Rows from block 9 of a small image flow-matching model, named by matrix and row number. Rows with one number belong to one neuron. Each number is 200 + 40 x the weight over its row's rms, rounded and kept within 0 to 999. All counts start at 0.
After each neuron's rows are labels from the 100 images, of 14976 (inputs lightly noised), where the neuron reaches its highest value: "peak at" is the part of the image that holds the peak; "responds to" is what is common among them. Only what is clearly more common there than usual is listed. The data: rendered made-up planets. In brackets: how many of the 100, against the usual share in percent.
# fc1: MLP up (model.blocks.9.mlp.fc1.weight, 320x160), inputs 108-159
# fc2: MLP down (model.blocks.9.mlp.fc2.weight, 160x320, transposed), outputs 108-159

fc1.89,187,227,187,182,245,147,182,185,202,189,202,171,206,133,162,247,167,264,287,179,260,126,205,224,184,180,218,242,170,182,218,212,161,148,168,194,241,243,135,227,193,212,247,231,190,191,149,195,235,137,254,177
fc2.89,212,204,188,245,133,224,212,259,234,203,162,246,172,184,176,226,190,140,156,199,171,233,227,200,148,177,211,235,239,261,212,236,185,154,224,225,215,180,280,135,225,183,232,229,141,159,174,267,226,168,198,210
peak at: centre (99 vs 6.2)
responds to: ocean world (75 vs 14.4); full (65 vs 25.3)

fc1.181,178,140,244,180,206,214,252,166,271,174,152,249,220,205,225,216,219,212,239,176,187,208,216,262,214,166,169,226,154,254,195,207,201,157,204,179,148,247,169,229,130,170,224,273,196,176,201,227,205,227,202,76
fc2.181,222,282,196,269,192,161,197,239,212,181,149,174,226,179,173,203,183,178,168,157,176,200,207,156,200,190,175,195,243,205,247,201,211,225,192,214,223,202,203,116,287,241,177,229,165,221,234,254,177,156,176,266
peak at: centre (93 vs 6.2)
responds to: rings (100 vs 33.7); crescent (89 vs 24.6)

fc1.174,158,119,151,205,274,200,160,251,154,208,276,230,160,167,180,244,199,220,220,237,150,183,164,246,210,164,211,249,214,211,183,213,176,191,167,213,152,214,268,177,324,206,248,137,209,246,131,132,255,197,253,244
fc2.174,239,291,259,218,135,249,196,185,233,189,169,214,205,213,154,128,114,184,178,240,219,248,199,134,192,236,266,238,197,262,241,194,155,209,197,223,204,210,123,277,147,211,123,212,232,119,235,219,181,173,154,190
peak at: bottom centre (93 vs 9.4)
responds to: polar caps (99 vs 26.6); lava world (83 vs 14.7); full (72 vs 25.3)

fc1.260,92,160,232,139,149,243,201,110,223,234,289,211,200,225,164,199,200,224,241,158,264,198,146,152,246,210,244,222,137,239,194,171,102,196,201,118,194,190,261,248,125,190,221,130,222,186,174,222,220,137,222,229
fc2.260,131,235,229,255,185,108,172,257,162,228,113,210,211,227,261,206,176,218,228,230,130,152,177,262,193,220,124,198,189,144,213,199,259,195,230,228,147,205,224,205,209,153,194,208,190,330,211,258,243,172,279,294
peak at: centre (50 vs 6.2); middle right (27 vs 9.4)
responds to: full (61 vs 25.3); desert world (56 vs 13.8); cloud-covered world (39 vs 14.5)

fc1.209,220,178,231,161,183,146,188,271,216,203,216,270,146,164,211,166,213,286,211,224,157,257,119,213,164,196,170,286,207,165,220,190,167,173,181,216,126,213,252,216,212,172,284,222,206,238,93,135,202,165,225,129
fc2.209,171,289,220,289,218,234,223,117,154,210,180,202,200,196,167,237,124,189,190,146,151,160,229,225,195,135,205,194,140,226,259,226,187,180,239,203,195,183,164,231,235,214,214,281,183,134,207,229,176,173,229,307
peak at: top left (40 vs 14.1)
responds to: rings (100 vs 33.7)

fc1.26,182,204,199,290,195,190,129,112,248,184,194,213,161,183,221,229,185,195,243,169,151,197,230,307,216,176,178,177,174,257,270,119,243,197,153,227,89,143,239,135,222,240,195,88,215,213,176,211,220,209,236,171
fc2.26,183,280,218,196,215,221,209,222,186,259,212,208,221,204,207,167,149,250,157,210,240,191,196,105,252,186,193,221,316,248,151,241,178,202,240,193,224,107,227,266,203,167,192,186,174,145,232,179,190,231,136,224
peak at: top centre (67 vs 9.4); bottom centre (30 vs 9.4)
responds to: glowing rim (100 vs 40.1); desert world (35 vs 13.8)

fc1.276,186,245,165,307,140,175,246,188,223,187,216,168,216,185,208,198,259,220,218,157,145,174,195,262,210,172,229,126,222,148,278,223,168,220,233,229,172,85,182,178,194,235,237,259,223,195,174,252,151,252,161,251
fc2.276,201,123,194,175,285,282,159,241,250,192,185,277,184,168,183,186,124,196,205,232,190,219,205,230,191,202,146,239,210,227,151,195,227,210,166,189,243,344,237,226,189,173,157,128,208,171,185,179,269,94,245,123
peak at: middle right (36 vs 9.4); top centre (27 vs 9.4)
responds to: glowing rim (73 vs 40.1); cracked ice world (54 vs 14.1)

fc1.147,167,183,232,233,170,170,151,258,286,233,250,276,165,194,241,203,210,214,284,161,172,180,152,256,202,193,152,231,161,139,250,224,165,207,209,115,174,234,157,153,151,253,207,218,189,219,157,218,176,184,275,193
fc2.147,132,190,197,112,300,190,246,162,161,168,203,224,230,217,145,157,171,179,176,191,256,156,252,88,200,222,269,211,211,257,199,202,175,145,199,205,192,208,201,258,206,156,159,231,206,201,273,162,222,225,160,210
peak at: top right (100 vs 14.1)
responds to: moons: three (100 vs 25)

fc1.302,261,149,210,203,123,188,270,158,138,123,204,197,176,269,149,226,219,281,252,242,188,187,173,233,252,195,193,227,166,209,182,157,223,249,150,237,175,116,142,237,205,199,192,210,248,201,188,142,190,247,183,158
fc2.302,214,162,180,225,124,254,198,180,164,153,194,207,179,194,199,184,249,141,202,138,173,159,230,244,198,266,190,140,143,230,225,256,227,216,214,210,230,163,156,212,159,207,200,195,221,209,209,269,198,131,218,217
peak at: bottom right (100 vs 14.1)
responds to: moons: three (53 vs 25)

fc1.167,223,248,223,280,190,196,184,231,142,188,229,168,166,190,233,186,219,202,245,237,158,210,154,221,206,152,187,228,262,268,175,230,166,192,227,225,213,211,211,187,167,247,234,244,182,217,173,232,173,239,218,77
fc2.167,191,199,210,176,176,124,147,255,196,163,145,237,228,181,200,223,191,205,209,221,191,177,135,267,207,192,189,265,178,104,231,185,283,218,162,205,156,174,206,198,252,167,195,156,242,188,174,181,180,183,198,238
peak at: top right (59 vs 14.1); middle right (29 vs 9.4)
responds to: cracked ice world (70 vs 14.1); moons: three (53 vs 25)

fc1.136,144,231,250,207,137,214,222,221,185,201,144,256,156,206,153,250,204,204,187,196,191,260,166,242,184,140,197,211,169,226,224,242,223,116,168,205,36,171,155,165,146,200,221,232,232,224,141,227,175,130,237,213
fc2.136,150,164,156,211,226,262,196,156,186,220,207,184,165,173,200,244,139,184,180,133,145,234,226,200,232,264,151,232,182,239,176,208,215,242,256,174,229,188,244,194,192,192,202,170,173,185,229,214,219,214,229,184
peak at: middle left (100 vs 9.4)
responds to: rings (100 vs 33.7)

fc1.290,162,182,157,212,158,178,182,255,212,160,129,197,198,178,204,191,271,233,216,231,201,247,205,200,168,134,167,146,251,175,183,232,278,141,214,188,206,141,199,206,158,193,291,142,195,220,142,182,232,148,152,172
fc2.290,174,241,218,172,197,287,247,94,218,232,213,197,156,240,176,139,170,168,210,166,185,176,199,139,211,261,245,172,256,274,202,148,164,184,223,167,174,187,229,263,219,226,178,111,151,165,273,197,223,201,161,196
peak at: middle left (27 vs 9.4)
responds to: glowing rim (100 vs 40.1); gibbous (52 vs 25.4); ocean world (33 vs 14.4)

fc1.318,217,161,235,137,262,147,186,264,202,196,170,160,233,255,206,231,247,309,272,193,253,194,180,166,234,228,149,195,224,219,116,245,166,198,150,175,206,254,173,198,186,170,174,227,194,305,194,231,182,169,254,150
fc2.318,172,150,163,118,191,200,208,197,194,224,195,204,185,177,176,179,201,217,121,234,240,270,178,191,147,219,227,217,178,180,180,183,259,184,243,191,207,192,185,266,213,107,179,225,200,128,228,213,191,230,221,204
peak at: top right (100 vs 14.1)
responds to: moons: three (100 vs 25)

fc1.227,282,199,180,193,148,192,135,245,185,180,160,218,221,223,103,198,247,263,176,313,191,218,227,229,169,168,181,143,245,208,196,208,221,218,219,245,207,223,184,213,229,216,175,76,237,188,148,233,263,217,186,166
fc2.227,125,209,239,235,280,150,273,120,236,205,193,213,226,206,263,196,154,181,252,138,161,137,197,239,209,205,167,251,197,164,243,167,198,175,134,172,101,240,144,144,229,216,207,244,196,236,231,123,124,214,253,160
peak at: top left (36 vs 14.1)
responds to: glowing rim (100 vs 40.1); full (88 vs 25.3); desert world (65 vs 13.8)

fc1.40,140,222,209,179,197,220,211,202,150,191,290,137,216,205,230,239,249,202,201,250,220,209,155,254,171,152,252,169,210,162,149,225,204,186,187,222,217,120,187,190,157,215,242,224,181,214,169,142,171,207,151,257
fc2.40,226,199,167,254,197,118,207,188,248,152,166,189,166,205,186,215,156,199,190,193,169,158,211,200,222,188,170,251,170,154,237,166,211,228,207,199,220,264,287,207,251,210,275,213,212,180,183,255,227,128,254,227
peak at: top left (37 vs 14.1)
responds to: ocean world (98 vs 14.4)

fc1.165,172,210,170,253,130,153,213,186,202,193,120,260,194,255,179,200,201,203,230,191,155,157,164,176,201,128,148,171,225,185,202,185,175,186,216,142,162,190,288,206,249,199,279,133,211,200,114,210,167,160,212,255
fc2.165,189,210,222,209,239,154,222,226,205,214,219,199,188,125,193,189,168,190,175,242,189,227,224,213,229,206,314,232,156,227,269,195,176,223,196,230,219,192,255,203,193,228,120,273,227,225,223,197,242,261,230,224
peak at: bottom centre (53 vs 9.4); middle right (31 vs 9.4)
responds to: rings (100 vs 33.7); desert world (32 vs 13.8)

fc1.114,196,108,128,210,166,204,159,169,195,164,199,205,197,176,176,186,213,205,215,218,174,196,146,233,192,177,201,173,164,217,227,213,238,186,189,229,119,151,182,192,306,240,250,172,236,214,187,190,123,156,156,230
fc2.114,192,225,172,208,237,221,243,209,235,147,183,185,213,198,98,177,169,200,217,202,245,145,174,190,195,171,273,191,262,195,226,270,165,216,131,199,262,240,217,208,285,219,228,185,243,165,188,256,162,155,171,209
peak at: bottom centre (64 vs 9.4); top centre (25 vs 9.4)
responds to: glowing rim (100 vs 40.1)

fc1.200,175,175,202,243,173,223,190,159,230,192,195,231,198,167,252,158,225,202,208,234,120,265,184,229,188,172,166,195,206,265,204,219,239,129,232,242,90,171,197,165,155,206,203,218,187,235,192,191,175,220,155,145
fc2.200,233,264,175,153,207,174,153,217,213,145,242,195,189,242,113,264,170,236,279,142,209,211,146,235,180,151,161,199,203,142,188,153,166,223,151,155,247,199,193,274,182,187,223,138,166,180,136,268,176,178,210,159
peak at: top centre (82 vs 9.4)
responds to: crescent (62 vs 24.6); cracked ice world (33 vs 14.1)

fc1.245,181,123,148,135,170,226,264,231,139,210,285,193,183,309,231,211,263,219,218,208,215,167,122,153,250,176,245,181,210,108,140,242,180,223,215,159,187,194,237,191,189,204,224,279,239,240,146,182,204,203,197,217
fc2.245,162,256,247,211,210,190,263,193,220,228,183,240,229,138,202,214,201,226,172,177,227,178,265,280,202,157,182,170,167,286,281,158,138,180,177,249,246,227,124,240,180,231,221,210,222,199,209,246,258,178,205,177
peak at: top right (50 vs 14.1); middle right (25 vs 9.4)
responds to: lava world (60 vs 14.7); moons: three (55 vs 25)

fc1.264,224,137,154,97,214,201,208,305,198,193,204,199,252,203,185,233,269,257,182,242,237,234,184,173,192,218,216,189,242,119,200,204,221,210,134,209,209,213,265,203,269,172,202,230,243,223,132,170,213,199,140,161
fc2.264,134,187,262,269,237,212,222,130,229,286,174,252,229,206,201,176,127,223,270,164,176,207,236,191,225,233,142,169,131,215,220,218,144,195,248,152,192,226,230,274,165,168,168,175,201,154,241,188,177,182,245,208
peak at: top right (42 vs 14.1); top left (32 vs 14.1)
responds to: glowing rim (84 vs 40.1); half lit (54 vs 24.8); cracked ice world (40 vs 14.1)

fc1.196,160,198,210,261,215,203,127,229,262,212,259,233,129,213,237,208,208,189,287,161,155,171,136,229,195,181,164,205,159,159,230,224,195,222,196,83,175,231,171,146,172,276,198,173,175,219,192,179,187,170,288,215
fc2.196,172,182,207,115,258,176,214,198,182,201,218,227,233,169,127,176,180,195,177,211,284,186,228,92,209,222,258,259,208,256,191,247,135,162,214,229,223,207,194,267,216,157,179,243,247,183,228,204,189,174,159,225
peak at: top right (77 vs 14.1)
responds to: moons: three (77 vs 25)

fc1.207,151,212,177,184,210,131,194,265,178,174,147,173,224,215,238,179,251,256,244,208,265,180,137,202,224,193,230,172,246,112,206,242,262,225,161,156,157,234,189,181,179,219,203,233,291,220,175,247,225,228,197,118
fc2.207,221,191,160,204,240,201,246,124,238,181,241,203,239,186,219,122,201,184,206,167,181,156,239,142,243,211,250,155,153,190,268,193,157,270,185,229,200,251,226,205,146,217,181,266,227,160,238,141,270,210,151,250
peak at: centre (49 vs 6.2)
responds to: cracked ice world (100 vs 14.1)

fc1.188,200,172,257,198,137,172,167,242,214,196,177,258,193,239,172,207,198,279,205,185,205,175,195,198,224,202,166,256,202,141,264,168,205,256,158,186,186,155,244,217,242,202,222,151,264,214,132,248,186,191,213,216
fc2.188,204,211,181,186,243,194,139,196,258,240,256,134,153,151,206,149,181,193,254,145,218,267,114,230,189,207,257,220,207,197,186,200,136,162,172,155,189,230,231,197,167,216,204,203,161,207,202,192,210,148,283,187
peak at: top right (33 vs 14.1)
responds to: moons: zero (51 vs 25.2)

fc1.152,192,170,252,187,264,223,153,230,126,196,126,228,207,241,147,230,148,260,178,225,209,235,165,194,204,225,146,260,286,201,167,227,229,182,196,162,166,210,198,221,255,124,206,156,230,199,183,218,80,203,174,165
fc2.152,204,254,112,186,179,170,262,183,169,197,210,146,182,186,208,205,226,167,236,174,188,183,206,247,181,142,293,155,170,154,178,145,210,214,148,222,208,145,248,186,186,211,196,260,198,212,213,171,301,221,225,209
peak at: bottom right (59 vs 14.1); top left (34 vs 14.1)
responds to: moons: two (70 vs 25)

fc1.193,152,240,225,258,126,264,201,260,221,224,208,217,173,172,187,196,196,214,260,138,181,196,130,306,180,144,216,174,203,178,267,227,148,207,217,82,193,193,174,180,179,277,247,219,195,162,128,239,76,188,197,228
fc2.193,243,129,195,126,267,158,174,196,229,178,217,245,202,190,184,190,145,225,184,223,222,200,227,95,205,265,146,270,182,226,137,133,203,174,179,229,177,243,179,251,201,109,146,181,204,211,227,168,289,196,215,141
peak at: top right (100 vs 14.1)
responds to: moons: three (100 vs 25)

fc1.21,219,161,201,227,188,228,129,147,151,191,157,188,218,197,178,176,180,255,199,206,291,214,153,258,230,225,221,198,234,184,195,195,220,206,226,164,225,133,167,227,241,184,195,142,262,161,188,218,104,209,136,229
fc2.21,186,209,197,123,285,225,195,269,212,273,274,162,184,147,240,180,242,158,253,138,260,193,162,238,191,207,240,198,215,192,201,211,155,204,199,212,257,229,273,177,179,183,165,259,127,250,246,210,296,137,250,257
peak at: bottom right (90 vs 14.1)
responds to: glowing rim (98 vs 40.1); gibbous (51 vs 25.4)

fc1.28,234,208,224,184,149,195,142,245,173,189,208,245,190,129,189,186,182,310,275,241,196,234,78,280,197,166,124,252,240,236,220,191,167,206,188,186,178,170,177,232,243,191,272,195,195,184,107,159,147,205,168,169
fc2.28,159,177,191,239,226,161,152,223,222,248,160,268,192,238,169,209,224,183,188,158,137,200,224,201,197,195,247,194,201,204,173,178,173,185,158,170,99,200,282,125,184,245,165,152,252,261,161,197,300,184,263,230
peak at: top left (78 vs 14.1)
responds to: moons: one (70 vs 24.9)

fc1.173,159,186,254,178,212,195,181,197,222,216,244,376,180,174,157,180,173,263,163,240,183,212,161,195,246,194,213,319,178,200,246,177,148,230,204,195,154,237,179,193,143,184,180,198,308,176,116,177,196,232,182,153
fc2.173,170,218,192,178,222,194,211,241,219,225,221,140,204,170,247,251,216,171,210,154,181,222,210,187,146,230,169,153,220,179,197,213,212,148,194,187,240,253,190,185,243,184,237,157,96,205,224,157,253,176,254,262
peak at: middle left (79 vs 9.4)
responds to: half lit (50 vs 24.8)

fc1.230,205,221,118,302,253,128,207,140,185,219,176,237,203,210,189,236,177,240,221,200,189,166,244,174,220,109,195,164,260,147,201,207,107,204,194,186,171,252,241,206,289,182,225,232,224,227,129,166,212,218,246,220
fc2.230,150,168,206,182,178,257,154,229,123,146,243,181,234,175,224,196,218,189,179,180,161,174,204,259,191,234,220,196,102,202,235,216,256,197,210,229,199,216,120,174,106,160,135,257,185,190,253,141,251,222,172,173
peak at: bottom centre (92 vs 9.4)
responds to: polar caps (100 vs 26.6); lava world (73 vs 14.7); full (69 vs 25.3)

fc1.56,196,215,204,231,209,176,132,162,252,179,227,232,172,204,178,213,158,206,287,258,173,256,163,218,173,107,189,209,231,250,176,200,187,178,186,156,183,231,180,215,193,256,287,197,193,208,126,158,154,147,231,193
fc2.56,221,198,175,200,234,150,222,216,153,179,182,176,184,165,277,218,239,226,174,181,193,174,232,269,177,248,174,161,136,115,206,183,210,209,231,196,212,214,222,231,242,170,189,268,181,229,215,250,278,218,293,210
peak at: bottom right (55 vs 14.1); top right (36 vs 14.1)
responds to: moons: three (58 vs 25)

fc1.226,224,172,164,220,216,182,242,188,154,163,193,298,186,206,158,249,214,199,183,281,192,179,223,154,225,147,247,242,192,242,161,251,213,173,190,253,236,191,163,203,220,223,227,210,227,203,148,154,220,172,155,188
fc2.226,130,201,203,245,158,184,195,194,297,225,162,190,219,188,246,161,171,236,282,158,213,187,175,275,228,228,187,204,185,111,251,136,221,227,203,156,206,169,260,229,174,220,225,193,192,214,125,221,185,193,237,223
peak at: bottom centre (62 vs 9.4)
responds to: lava world (100 vs 14.7); full (73 vs 25.3); polar caps (55 vs 26.6)

fc1.65,187,227,183,174,206,225,200,228,132,211,211,160,193,131,223,192,212,215,264,217,243,236,127,253,200,154,227,130,243,211,196,239,162,171,181,173,222,238,146,218,236,197,249,186,197,195,201,203,208,80,204,214
fc2.65,247,185,142,212,172,153,170,134,272,122,224,230,194,249,160,199,188,146,160,208,180,188,216,165,240,249,165,296,177,182,214,124,244,250,222,220,186,178,274,165,111,202,174,168,196,204,189,256,220,235,200,160
peak at: centre (63 vs 6.2); middle right (33 vs 9.4)
responds to: cracked ice world (82 vs 14.1); gibbous (66 vs 25.4)

fc1.299,162,163,244,204,191,178,205,180,180,170,184,212,259,176,232,195,223,230,232,257,254,202,207,219,242,161,219,200,157,237,246,227,191,168,147,239,111,193,207,212,166,200,222,224,233,216,191,184,261,180,194,175
fc2.299,204,203,201,242,191,220,215,197,212,238,205,277,269,168,154,164,198,133,176,180,219,175,255,164,219,129,237,158,185,227,263,241,160,251,257,221,209,200,146,173,156,246,137,268,232,167,199,222,172,258,157,247
peak at: middle right (43 vs 9.4)
responds to: rings (100 vs 33.7); gibbous (56 vs 25.4); ocean world (53 vs 14.4)

fc1.298,208,149,233,204,168,188,282,297,233,190,201,251,189,133,240,223,212,208,187,205,189,223,244,244,191,190,151,200,196,248,224,167,201,200,195,235,289,161,205,169,203,218,246,202,168,200,136,115,197,250,183,185
fc2.298,239,210,194,203,202,202,184,181,182,225,199,186,192,247,190,182,230,136,176,195,225,187,222,194,270,247,302,212,186,191,212,263,221,270,215,220,179,237,239,194,181,244,117,217,233,230,301,237,272,182,211,207
peak at: top left (52 vs 14.1)
responds to: lava world (49 vs 14.7)

fc1.91,223,138,214,201,226,216,191,252,170,224,250,220,141,246,182,239,190,241,219,205,176,212,120,199,230,170,177,254,223,215,181,179,152,269,204,168,261,132,257,200,287,214,230,159,166,226,111,193,161,203,230,279
fc2.91,153,190,201,193,209,170,245,138,157,153,145,192,235,182,204,128,196,161,156,195,181,168,229,187,214,208,292,163,153,228,257,241,211,176,181,209,93,254,189,216,177,215,142,217,281,174,289,221,244,195,203,165
peak at: bottom right (88 vs 14.1)
responds to: lava world (33 vs 14.7)

fc1.129,174,219,188,254,202,185,179,177,229,192,167,186,178,218,139,253,189,183,261,200,197,250,201,229,193,140,229,178,197,202,243,208,205,195,172,199,189,198,206,207,194,268,235,177,200,168,183,207,175,94,238,226
fc2.129,165,267,173,197,172,259,205,149,105,226,202,122,184,185,263,211,168,178,164,234,210,207,204,190,218,229,272,174,159,240,136,181,164,169,228,235,233,209,206,224,190,153,136,246,181,216,257,207,270,170,180,206
peak at: bottom left (47 vs 14.1)
responds to: rings (100 vs 33.7); glowing rim (90 vs 40.1)

fc1.190,226,193,142,194,287,133,251,191,228,165,243,203,196,211,165,222,240,221,273,230,236,168,238,156,193,152,195,147,267,217,195,284,191,205,167,193,203,239,83,218,201,232,204,250,217,228,200,159,260,149,263,218
fc2.190,169,227,233,238,216,243,172,201,163,184,227,178,187,207,248,242,172,148,162,208,129,192,144,236,194,243,237,234,174,189,179,166,226,184,175,238,193,127,263,167,237,162,163,173,121,202,218,194,185,201,197,206
peak at: centre (56 vs 6.2)
responds to: ocean world (100 vs 14.4); full (52 vs 25.3)

fc1.132,136,111,199,221,229,221,180,197,170,152,144,181,206,297,174,187,236,225,222,192,182,149,179,206,226,245,219,182,166,99,130,256,259,203,197,114,162,209,210,192,224,212,195,210,273,262,195,215,135,186,183,196
fc2.132,193,223,205,174,234,140,138,229,179,228,234,255,147,145,245,229,135,201,200,230,111,233,176,264,201,110,180,275,237,224,193,150,178,162,198,223,122,173,230,190,200,165,201,210,169,190,199,127,214,192,200,158
peak at: bottom right (64 vs 14.1)
responds to: half lit (54 vs 24.8); cracked ice world (33 vs 14.1)

fc1.175,223,197,285,216,216,202,253,118,181,199,144,177,211,140,204,218,189,204,177,229,266,172,208,242,227,260,189,282,204,183,221,189,171,176,172,197,261,281,193,234,210,209,241,233,200,186,239,153,223,172,171,173
fc2.175,180,242,214,216,211,182,151,222,218,161,223,165,162,212,175,206,220,181,169,141,150,218,184,202,175,137,215,164,213,168,223,177,247,173,169,189,148,110,201,124,201,243,196,110,190,281,165,276,158,185,230,233
peak at: top centre (32 vs 9.4); middle right (31 vs 9.4)
responds to: lava world (75 vs 14.7)

fc1.45,158,212,173,234,158,202,271,179,126,196,178,144,306,257,248,246,248,267,232,178,245,201,197,200,240,174,176,82,189,86,155,197,211,181,187,152,186,201,228,198,164,145,228,259,204,225,150,225,198,140,190,257
fc2.45,242,135,182,161,202,203,136,212,249,220,235,253,178,123,178,178,154,135,153,221,215,212,208,211,224,225,232,318,215,257,217,223,198,231,218,251,190,233,100,151,223,200,166,164,235,190,243,189,189,253,182,116
peak at: bottom left (42 vs 14.1); middle left (33 vs 9.4)
responds to: rings (98 vs 33.7); ocean world (71 vs 14.4)

fc1.206,233,228,205,251,220,95,185,163,199,170,180,245,186,223,203,205,208,226,315,242,179,132,179,192,179,119,163,220,263,225,214,283,252,205,190,228,125,175,116,220,240,205,268,222,209,230,195,203,196,182,249,207
fc2.206,168,239,169,192,168,174,166,265,179,187,235,119,204,164,319,227,225,204,220,187,201,219,91,270,161,189,233,132,180,88,156,131,228,184,169,203,215,180,254,176,194,177,239,224,174,271,191,294,207,168,220,247
peak at: top right (51 vs 14.1); bottom right (36 vs 14.1)
responds to: moons: three (56 vs 25)

fc1.41,168,138,233,210,220,179,157,229,203,193,233,165,225,229,235,182,228,230,199,206,239,164,218,144,284,237,235,167,225,220,224,230,226,242,109,201,214,143,268,158,246,223,188,172,255,287,205,217,231,207,194,245
fc2.41,243,238,242,288,212,160,233,169,206,144,150,231,205,303,184,263,153,220,219,230,123,188,241,224,202,152,73,232,163,186,211,145,264,178,195,234,182,221,147,162,148,200,235,223,193,224,175,219,186,206,237,196
peak at: top centre (42 vs 9.4)
responds to: glowing rim (75 vs 40.1)

fc1.208,166,189,260,189,155,247,274,160,253,208,186,211,275,163,181,134,188,201,173,178,233,139,243,205,227,260,234,188,152,223,262,207,183,215,227,208,226,168,140,203,138,215,173,202,224,136,221,184,209,248,153,245
fc2.208,189,181,174,209,212,185,109,250,149,204,226,184,142,183,175,223,178,258,292,217,172,223,115,216,177,116,147,197,233,178,164,243,194,179,212,135,174,206,217,251,237,192,289,205,184,234,149,205,128,141,250,201
peak at: middle left (27 vs 9.4)
responds to: lava world (67 vs 14.7); crescent (60 vs 24.6)

fc1.218,204,174,206,171,182,249,242,232,185,206,173,203,238,164,175,238,221,235,143,251,210,251,208,287,171,183,197,160,177,264,179,179,184,159,206,268,229,146,193,234,209,164,239,188,212,181,118,250,180,168,146,249
fc2.218,182,221,197,185,246,168,213,117,205,165,219,245,197,204,164,184,165,179,265,159,200,151,213,175,209,162,211,239,158,182,256,194,199,235,201,137,184,261,191,229,159,222,166,230,200,169,215,178,233,226,248,154
peak at: top left (51 vs 14.1)
responds to: glowing rim (71 vs 40.1)

fc1.293,131,241,189,149,260,227,185,225,175,245,249,171,169,137,210,169,160,190,232,211,219,272,106,131,173,180,231,199,298,161,164,253,117,179,238,142,250,244,190,251,224,185,260,205,179,164,221,213,181,142,207,235
fc2.293,220,130,198,265,187,193,198,141,268,149,161,291,224,229,162,203,182,183,154,209,139,170,266,243,200,250,146,236,102,184,241,148,230,222,175,235,134,202,201,139,196,192,150,176,239,190,151,177,202,231,222,164
peak at: centre (99 vs 6.2)
responds to: full (56 vs 25.3); banded gas giant (49 vs 14.4); cloud-covered world (38 vs 14.5)

fc1.265,176,130,260,222,267,172,242,166,193,150,168,212,219,210,194,186,254,171,215,168,217,149,188,236,231,199,237,211,167,184,274,296,288,183,147,202,164,217,251,157,233,215,229,229,236,222,228,166,206,152,208,201
fc2.265,235,198,242,230,300,215,153,246,210,273,229,230,228,247,168,229,212,229,224,175,171,184,229,232,217,260,185,200,230,199,224,227,186,214,172,191,190,286,153,113,208,222,84,184,189,240,236,187,218,199,257,207
peak at: top left (38 vs 14.1); bottom right (37 vs 14.1)
responds to: gibbous (69 vs 25.4); cracked ice world (42 vs 14.1)

fc1.249,215,163,194,202,241,125,93,177,211,183,247,265,192,255,129,238,249,285,234,239,193,172,165,169,188,198,197,234,256,126,157,237,186,213,146,194,146,180,187,210,232,185,195,187,272,258,118,207,216,142,253,187
fc2.249,113,231,205,237,148,175,181,116,158,207,181,143,184,163,250,157,181,186,210,175,197,207,203,134,204,205,209,154,144,191,177,218,149,155,210,151,206,168,354,217,201,183,219,239,186,178,187,189,180,87,208,235
peak at: bottom centre (29 vs 9.4)
responds to: glowing rim (100 vs 40.1); half lit (75 vs 24.8)